Rows from block 2 of a small image diffusion model, named by matrix and row number. Rows with one number belong to one neuron. Each number is 500 + 40 x the weight over its row's rms, rounded and kept within 0 to 999. All counts start at 0. Numbers have three digits each.
After each neuron's rows are labels from the 100 images, of 14848 (inputs lightly noised), where the neuron reaches its highest value: "patch colour" is the nearest of a few named colours to the mean colour under the peak; "top examples" is what is common among them. Only what is clearly more common there than usual is listed. The data: short English words printed on busy colour backdrops.
# fc1: MLP up (model.blocks.2.mlp.fc1.weight, 1024x256), inputs 172-255
# fc2: MLP down (model.blocks.2.mlp.fc2.weight, 256x1024, transposed), outputs 172-255

fc1.97:535470481486503547492594548547580498548498461499493551579520456470426503470476481499544608514474498528539521427452496482496544481463464530547508513476493438529551595533497474489536486565519502537524504527506392472536463496497535465528432511483514512474
fc2.97:537524515579496469484477439459479494435545461446571429489507498478527444509523523519501402472505466505532451496542440549516467467527517529451461487489469586450515471454433523540471541404484549475408497456425615514457498445487525462531525537544513525502
patch colour: green
top examples: bold; teal ink; red ink

fc1.324:538481554553524490483504501472553504466479509511510599568461570480529427465562535511476488488542551506534459505511512434568522516557552488513485460467511510551525481439465481465520496455420469546476512554511459451481477475498527495505484565502541515494
fc2.324:454571510546376474499549455506451476492496535530515465463538413530494500509439459470526482511434447470454530487508425527456542389511481534457515454543442521456482498509508515504485473497515600461522488473448575549512522469515489493545579513466487481532
patch colour: brown
top examples: orange ink

fc1.303:532570468532546519502413472512505503507505469515516507515424551483472501472497548550552524499497476548459488515492491442448478492518460499503510477510555494429468488547545552562551497560515422478464505507474479467549439498576433482501525515526524502478
fc2.303:475492535513477470439462486527504519530491468448532482471483547601532560504545483516490520528453532474540498437487544492455499561558493477503511561428516452539527510431508428481503426441494489488461496541544463534447564541490471534481460507507450443416
patch colour: purple; blue
top examples: bold; purple ink; blue ink

fc1.334:475520569412444455502499504503445554484562529491477482475506415425492505524454527459548540486515441455513545541484500540466528520474545534400458460477466484459512459435503521534494504460453461466499453511502591556505499464493481557485464491467562524450
fc2.334:490566447507574503540440545488488475519477608585459443475531500542486511476532521519446445530528568535488455440517524497550423473440437534531511508483507466504462474543506578489540456436531444596495524564456441448447510523526531491497431488486476540533
patch colour: grey
top examples: red ink; bold

fc1.311:517548622494444496517560526472462518493535483505512530412506496491498490603543495494541521584473526524450512591503440432447554406507585463516576462521442454501439450485532464499525491490453483524451509465498542444504500471522546521470589515422503510487
fc2.311:517472435448549540504491518495566493540479457502472478542480588466528473437548507562565488436523517516517516516463489598551462528449502513468451490531510561471523439494486542506529545458532501542588552510502443492516475554482508467507385525545529533542
patch colour: grey
top examples: pink ink; white ink

fc1.659:503472558509435445512530494517510540533529453419470543466457517475535457476488511481536507514503546495456502505521464505492531463503572472498539492519527553518504409536533550532572536497446502480481499519479544486466531511509489586529540502475575510455
fc2.659:444529427517524517452508532497533494531516561540469429508612523470503442437529459465481521488445538565532537454451468430513513529486428525567413448427467459511481480450523495582580478484532502549485515496519475487512543507496633441501491515546487515508
patch colour: purple
top examples: bold; purple ink

fc1.301:544540508473434449604547467507426538542498469484559514460462485436563569513468429517479476506578551471492489597496507555485484572502529502482544498499494464455484525514502531489429542463445452527494440479503596579488547538517485457493542501546490523481
fc2.301:509495527521528479540418525513479512472490496423527442501465574490523515494511555543490515510524554506508394453488544441507492531527444487506444502427528444499501561510463427544490454453595481549467527520535530503501532554523587435466405506546474540458
patch colour: green
top examples: bold; green ink; teal ink

fc1.445:480478559438524522501459476490495530499516519515474562488459453473479487491462540488570458516521440575515469514477444522458441438455526506494549527461472476463507515530585535457562423500476436353464500486531530404548445491572501512472530426555503512454
fc2.445:531527469553465495488487537539483522458491492430493490434481521485631502538475524518472474491512534546474427513517542418539503519519493463508452481462508389549490510513430449515479435538550468535549488445541505501489505466489525549457449470524503521479
patch colour: brown
top examples: bold; yellow ink; white ink

fc1.16:535540436448467537564450512496509508550447540485493392480487469585524520515527400506482540491519562441472530508575517523477572520470499537482585437532463470517508521502526456522494583478518554556567497473468484547481569527481513468444541461488487510558
fc2.16:545490532560493493448569557515455499466498524485513564453513547466532527516463571472517505522531480554480402517457533433525456524545446440508500528480532406531428470480493513484467429539491383498526462486505495490505461464510497585483446527462436517454
patch colour: brown
top examples: yellow ink

fc1.95:503447512507488459548558526496471540520488581497448490496542475493463466536523486478449484498527516481553556558528499510479541525460527472476509511457437503542487476467496478366454475490484539501497501462507546517482474518465574472560534520445526513485
fc2.95:531463540494514514529515498520479511495436468500518524402476548518479570512535497548475462548516486495523466484523529567481500494534476538529586529537559528508522555539492550408456478490504447505439526472480495556411486542496385586534417448488449538487
patch colour: orange
top examples: bold; yellow ink

fc1.347:510567533535508526583503515568526496514580522517517505554503557508515555450484449484516453540467511533502533470535456463593500472451453554586470505499448517582507504529437519500428559478519436493581483443522479413472470538483507510522464556460479506507
fc2.347:477473484527439477448456424450469484503476482530526483484522463442497436526507520502502479438522488522498498506443486490451492453494588453462481483479528495464539511422565490497539438477529596494426533479470535568466544463502545417527555490553535518473
patch colour: pink
top examples: red ink

fc1.603:495531514554477490511548443409538497558517495536479441487509583510546443428453492517515507533492485500510467459510421524567443463502578469515567503479485526509484555426467557531508543535484490490450455519453523536485547517546470502530545474579477514539
fc2.603:520549461454466550491392565546485431454497548491418498448469482518462510549469526452526499472537506519472516533468563486505464521476502490471416490472560484492521523498542507507562484447524461565566495542544424479476442481470481515454477520424511513506
patch colour: black
top examples: black ink

fc1.397:494419466390526517487492519486546509475506453521483413591514473462502546547492467522453547514512481498447454477445539509444515540502590478434498504545492480466424494477508496514496467503518514410499506478396505490625457446478532519500483531494537510517
fc2.397:459554469544456488434437513504506491569534450530502505452487461540493438524459519479505444501450468512570661546483460430529544476498494484532435444458506574533596532501536510505466537422482609544449488491537526501381538504478476431498548489501496499460
patch colour: green
top examples: bold; teal ink; white ink

fc1.47:479529529470487468475511414485505595475573472534559504446408475489509440454578564510595516563483497484442462487499403485514522488492539475454536487523550507497564439446475533546548546503465496516523517531474522464478503529477471573527454487516587533473
fc2.47:477503460542599523510533532467549518531499530525453454570562515471468499467513472479460508441508550536517586492488512435505472525471374522562444526477498486546411427514527540533546513482537533530464522471491495465478459529530552389491616551506546521443
patch colour: purple
top examples: bold; red ink; black ink; ink: purple

fc1.253:419429518543478488544465465463482506384519503470466476546459536496454468517586508504537462542459479488517477389496469503575551518458483484538526486468478473547430523519407526557522447544546541482599477506496596531451478524465511500521557554585553499402
fc2.253:591516538439514501407511501494505482557509519516497523480479445536481480498455525506472517507519528478497576589504498495445476487555544554460514521559501541526557427500593508480535562456450459525425507489479396462529518483513456472532507465439463501583
patch colour: brown
top examples: pink ink

fc1.314:484540495468452517498477507484453553541535512437486508525478451480503459494445531487471490490537553462436506511519525517550436426459497481476510545519586453542525556539569567476508503481495548475566387464424482495482417505497525449489486554504521532513
fc2.314:488485479534513483551502475462512492505465500470491442531534521581547537474500448537522457478519455508499590507564523527559475505523494432489511490500473487582529480496487532425447563558507550473437510510506570479484503571528500538512476435604566512493
patch colour: black
top examples: white ink

fc1.337:459480527548461478503498470468440528493508422485473461477506484462572470497441500536521515533519570504376478495515425520566475508498597415437572495524502491522527560477511448417475529502474501476450507498503556531493447515538548557579492520512513513514
fc2.337:543502500469472573537490547539473506485508521541477477524528510549487518534475538457528548481569444526522509521451586470502458545508499428464466519488545456542463557522512524549497464514488432452575469559542481445465463474444445501390506519488552543517
patch colour: green
top examples: teal ink; bold

fc1.676:464511487479539533463489480524439543524493446529521499542482451480486477500455573498586544546438491422459530478506496468519478440506483509488451450541498426460506484483516489558606499541522445471480457528499521447526490489516525509495484491521534515490
fc2.676:511498486470501472500481518552499511455490543491592490498524528510493502516541489545462502523461504455581537480538530577484533527517492540525558512450487518563476518508482482482400474536514492460474460532501540545508492528504480523479519482550417446474
patch colour: blue; purple
top examples: bold; blue ink; purple ink

fc1.658:525517549535573449455515471502570517525504520453490493450485507465510499507465450483453492508555539522439547489557451544452462536486567465452550493492442534532518454516485498420502493554558548505454513485527569503482521494533571550551484422422521517508
fc2.658:532422497437430528574473547551505456498530530537427589541536483545492464499487584459531464524538502496489497490486553441526545461494513511531502544409529468537481496495541575487532509461439492543541534538473404485499470456479469471487544541476504525515
patch colour: grey
top examples: black ink; brown ink

fc1.78:460511460527495500482494486483475523492436589552475496490519428470521495449472505539483468516522540486432537452487533554627459434492491542506561499473473538572542454527536501474549504543548478530545549532468510499460508494468576622472437524517520565527
fc2.78:517429537511518489536450515481434455497454466451469563546487505503534571473397500518479482446565522528435469466480542537472440514508478506498481543522436534471456518604529545474522529517446448511578553500483468533525458590526444468482443539494494564504
patch colour: white
top examples: black ink

fc1.744:516483439517550564479451583457506506459501497458520544532481545513420505543533546501453491530439465533537452504465470499513533491565554422499477499503493521490495564483573589464534548425544511429568510522470446437447509461542568512432496498498520497424
fc2.744:495547557510410445514541420516473453535481516551501495463510434511573512482466449479523484479518510451434552509549462521454496450466449589481553454514475464541516461493453452482478466547446500554467477513496542582566481503438454485607549510469485503601
patch colour: grey
top examples: pink ink; green ink

fc1.167:511434458418517536493438405518556501523520443487472533493441470472522489482493580490540493507475548442464461505489520538425440482477559501507500540501461485473489512398506508571601492410505512398532494436553531549541462498471501525504467542534589527508
fc2.167:478587585540403425431532467483486470526536552520524487470519441477486469525483490489481501467512486473482535497504468462532525403554488496435546536536514492480418472471431487462460485527499492479490462488460492519487539474485483526482542544432484506454
patch colour: brown
top examples: bold; orange ink; yellow ink

fc1.205:485477555565413478537495493492490524474482468512467586474456430519521494483436484501534465507541475496477458510533473506486484491471588457519520551514421504513581440539483582494484537532453477484593497530532514555504547508478461526499493441475540556491
fc2.205:535556488535461528475478525536467516573489506462495485554557553438506437489597543507523502505468593516444509509506466507503522518438508518573463490447528476456490513535550492532491503498526504492539489499451505465545479516487531458532534519490497524539
patch colour: white
top examples: red ink

fc1.8:499507577472507559482554531509444534481569515502461507460474489452471439526532502457562546557505495504455567554465502507471563467485529506486521466475480490510477471464545471532559464492496509522461475452506554449447473475473545498476542560407567506474
fc2.8:477529393505530505522460481479549452508443551551470472535504496518561515453521483540504469497471486503525437443518505505591402519446458477536477571521515502495491466492473555581568534498547483542563524538478417490532511551550528415510471425593459472547
patch colour: purple
top examples: bold; purple ink; black ink

fc1.31:478441551451510576462548499488605498524552557437474488544449456443485496508478531498452585470456495487501514481492501496500532539496487453526585493484502496522535443558542362455481488461521423530505492538507520518503451524481507482446501475550527529496
fc2.31:472477496519486443544443458524498478542552449531509470437491489491474473494508479477508398510468458482551449477462465479506472492487499484506445479456485527463557504449497491496520536479579617464483507482475575502442514515502547385545507520550538519435
patch colour: pink
top examples: red ink; bold

fc1.680:531556503484501517485446541458458485566518458563525490413481482492516519517500517502409432506463477533480491577484504494467449393539525486489532525535411500540454573469540574456511483437460487506523463503475470458555522524541540431479479505517473524549
fc2.680:444461496466498496482548456468461505510554555434482559471491493505470501494488453547586597487527473477440589432432495522550517449458537537464542525463473512503551417469541438499486518543438446486585481500506505470465451546479412512482457519471485571504
patch colour: brown
top examples: bold; orange ink; pink ink

fc1.713:547468521541515574468563540501459554522477524525432494487489452473463503472468511464508547490402432426525508524465498503522515536489489522514577496515446515461515507455513482498433518469504422458449424495434541549492490577456456456462553487551555522542
fc2.713:486499486456470464545423483485482500504472484561537447498520615484474492491512450515422467510589564550475500472480503425511483489454477524573431525529538456491483506497506554498514472574524518515532505510568461523499541513529538498542429470480469520468
patch colour: pink
top examples: black ink; bold

fc1.457:497545518533518513501532487469496490473436553560450461486518514552471528448497504491508495487478472510502548441470517569595484553510484545564571496437465551565492515501444443501477521583555485512512517479513515521406545472451516603457514546546514534523
fc2.457:456500533506492408433498513463436487521526466455440530426424411439481490507468507540477466486541466524437445508503506440452504481489533539433553520529491493496540488520462525479518457542500539599520564465506512535547462482544490516522406491453490585489
patch colour: white
top examples: green ink; black ink

fc1.497:467495524517532544475548536577486513481586490507421571437478489411533496485481468480470500479493433484489506541542485489483538533515489533540537482481549481404571549475506553492563463447515465506434498453498526482505533548454480463566559521583531509554
fc2.497:505460468557518532517529519512466517486464531454537446512483558529510566512462512512524544542481492505514410436497548443478461561508418418514505503481512382572433499461488437504452452492554453507530512517510542523486531486540567539432446480511467520426
patch colour: pink
top examples: blue ink; purple ink

fc1.660:501492515525512531524508516487503522515568516475388486481488524488499411437517500469581496533551507518476513501465539482572488422506512506506548484454476536506514481527514495546604448541514473546511467460497524443497507477522493514477507523482556501470
fc2.660:479594419501496492443484433512537446415515590516541456538585487455524463499506460516461528515419476534560511448526481525497479491483483459491488472508501502576470495460418528538495487545548526500530460521595524503477477512497548485476549440543493486501
patch colour: purple; blue
top examples: bold; blue ink; purple ink

fc1.264:493472452516481547475477463551399574478499422516516460557437472478540554499449554534538547540508584463464475471467535492460434549497476498475481529534563507458548580551510488533532502526501398404518440526512542489561426487492437509478449518526586523463
fc2.264:510509527459492462554482523512557467537481556438544512461524562513441531471579459504456514505443490488569551480549484541485564503495499526557515486440487534500452439476515527482497467534495533518445499508463455499529541591501475486489517474484406524464
patch colour: blue
top examples: blue ink; bold

fc1.507:450504530566481438502487435403506520547479471465457487454498530502556486452448508512532483511509512494418466436544402530535492429497617403409575477507444521487511490465463531456545533528492540512459527512447560494486536531532545521600482471504513518528
fc2.507:489527480410458561526488560572470441468539564536445486515533434493458476525508532464513520465546482556534544532451550421492463544429454486581407503490543415491485468530552557564554474453510428497528486509524439471512472471457495485428514535493504543464
patch colour: brown
top examples: pink ink

fc1.2:465525534539495487478524486469472553531477453482491541520478443469553458514456490504543515521506589481380525498525447514511479433463511473458518465577504544541513462525513470526563550499496540505486539508481522453486476481523566508502522532507551519516
fc2.2:471547475506570534453483529516516520535505474580502460547580541495527487478471523449524518484479466607503473498498523469533493533464489439462386421501479456532456458473482557602563485486524480512480528553501498417511546525440578426451486493502579492485
patch colour: blue; purple
top examples: bold; blue ink; purple ink

fc1.57:532531493431475557490568537493475503459501521554473501485505426490494545525508475503495493525498525520420549530485554549571466520484570528505566500486479438562471539489498485470501470473514497516514474507538497507489470468481577519453522549440517522499
fc2.57:487441450545484504495473442453479479489510466505451520494427517495541520449429474544570425571513462479523474440463532480489448470547518490443518509496461580532607549514521430526502496575480444493608526545491485539501513558507473440485452529554527578492
patch colour: white
top examples: bold; white ink; teal ink

fc1.216:459528467555517481485514477467516511490477611507487494485518464502497522489467465542479441551492554469418524446512523526554490468494489527494575500460456539584486457544562501446577492569584538547524552486490522476452513518456616598498448514464520539519
fc2.216:516452535520480492562447544489428447494496486485445566547488504506519538471418531500485486454578505567461489486458563487488441496502482500528474549514464520475475506594517591519509469508458427514520537508466453536538468532550422445477484523485495533492
patch colour: white
top examples: black ink

fc1.323:495460448542513454548534530535524519556535494477417498444534512480523524454498578502516484492467474506478479529548540499558539517505539526523540495488578484475574519543546543464535489509445522494461478538502459555511540499461473479539516509591529516529
fc2.323:473537528589450476440536503498440492408476477474566435486525547535559469502472507509452469470498493512520486447553493449454512497559413486485506484495486422508488512452427432560416448479544514524492507507507611549478555489516579510501415511514493506407
patch colour: brown
top examples: bold; yellow ink

fc1.375:587439519497573513557556525520494535498487477483433506488463575531480525479549511491517531544512543512504571542453506447447540514452533498581532528467405479512457442488546484522470466484521428490461444490551552506489538492503498434492545511491538498458
fc2.375:441486493543488483535461472463530394517480461497466462460509502549498538501461516476527458489467476519500436467485443489547434481527509464559470458488537484530506546476456525461509508502542513546422530509464443520471526475524444463533456413503481509493
patch colour: grey
top examples: grey ink

fc1.123:446520494443578457468480501510554559565478523469542529495484502450472477476531538481497514489426484447486567486503465454464549437474421488496414476557463467416465399473522540511567517492496494497470511476419475416492517538503522472515520487492531535484
fc2.123:525499424512502497518445553465501528459544434481435470534523510520522501544527541516520482559509599500531532542493525457458440526482482538529511542461568526533519577521449463490435473466506480538482468437545481470534462415508447381528563504512495526535
patch colour: red
top examples: red ink; bold

fc1.247:509508626503596523582491507486544540506538479466397513457430506543563502436519537493550484506590548568491479507457533468504455490488484488494574486428421507506492485525553500505615468499476395536503499539506474450509522508562440536468441491525573516469
fc2.247:503585431452468496520525466493521440504485555515540501464548440553575502529512501487459519495469488575595523486529389505509455497455567512492555416500500526543497539467481526468517471486457520516412451554579513469522555477559558506468585439530452457500
patch colour: grey
top examples: bold; red ink

fc1.462:486505609522450522488560487508466493500594523488476480454498473470467422526504509464504514507500478529487510483507517520517550514480531513495536473462423481557433447489530490505519429525495482536495461453538518520503486497475477558489489544435508518469
fc2.462:541486397483466465496424479517487462457489569549482517464516509506472536472570484579458509500477491487531521492501532523531428476461468486515513584467523542507522509479503540496535469548500452509562486467471478494473421498490459491509540443559462549509
patch colour: red
top examples: bold; red ink

fc1.193:544476518453462506497459519511492542501563476447471568552454459532562511534442484487448489433580485507464484500547522526445491535436539463455489544511516450537453523572483543469468482449489580479564470539544467480548444505517466401511488524481516560578
fc2.193:507440416555505466507547470449529496559519490446441465519497511529547473443521442515469503467495536436473493439566465533517493521532497537530571497506487581526539489488432455485500540525513501522445512456482502498500470568520538507529520471541500493585
patch colour: black
top examples: white ink

fc1.675:466473484522561511491501500513553581555439492457495580554527497447528462507503519487524501485498574471451533486517468472463546427480450503523439484545463463454465394526554451536562527467553547507499540505466455455508489519522597390529516503465553535494
fc2.675:466553527463553473512434560483528471490520434472471531466477481488545468511496554491500509473506492551502458556540497442459503460490462494473468430490515512506497483495359500535540513495516452600499546455476444402544515463482492495472453486492528504505
patch colour: purple
top examples: bold; purple ink

fc1.498:546464492490619578531551537458572529517482482541364529474466522544510542451569494496542437482531524568505521561463539458529479486497507485531533514469447495516503480459488504496523498495513452554526499504534469487477526500517511476475535523515576517507
fc2.498:511514489505458507458494468500518381489470464437552506487519517471551511503458459471503505564465481494474483480586434547514487489470628453480557454574504495525496558547488479486510492523497540451487496478536487467496493488509537473488553427501411478513
patch colour: white
top examples: white ink

fc1.733:452518579496456467510516470420481506532487427448479493426514435470531471464422523521536509490511497533423508453516403483555452423497571466476551483489397483490510530444498547459528518499380497502520473509486475552524531528535469536526486517516479517513
fc2.733:473513511443465527536456553557468519478571578550482535465538443526471429524521543491496557436559499523501631501456522454482440532435520463515467501472533454532514489490543499528525481505456445468528452562527471486493434445476502564446504518476545541475
patch colour: black
top examples: pink ink

fc1.537:446515566585504498495531488457459635494513476496460569449477471534469514560540531493558515472493533447417534480507448475430559479497478504518508497506506497531538428474480485462522546502502507554533520471521459480449469546488464458526537550443562588506
fc2.537:537441480489542502544469526513528502526492501532509495574488558505530500482531520457439534517530552549525508514504543497544467441417555505587547499517474521541471507610528604535505466513484484461477515458462523441566450473464507461496447486498493502553
patch colour: grey
top examples: bold; white ink; black ink

fc1.625:537438436537471571531552485452424506521553438494469476577443506587523525498523559518499476559456566528544465508491522508511525397484532494568522554505472513503471557490548433476495553514533456437492493440428479441485468535514514444493459511544584512532
fc2.625:486507465469548489432419511532527507546509495492496528421436467525482468542550516468509497481492536521503535568485521497536530534478537484474474547483538494522616464458576487505486514462493558501470483570565464496525525471489471504484523445466478539517
patch colour: brown
top examples: white ink; bold

fc1.488:463463508540464475509508453437490531513481458450452509523491520503585488485469479521540515533529557490411459455537424500502501470471576389439516482544482514492499499534454455486552534530522546501468536537485539428515501526544578509574504491521543520539
fc2.488:479555483469510542475515577522476449516534502564452465558542475518476508521452493453517526504519470613527508548478546432532477545482486437491422457512540448515465492497558569589510495492521431495490493513515474453531504481426510438423497506484490522472
patch colour: blue
top examples: blue ink; bold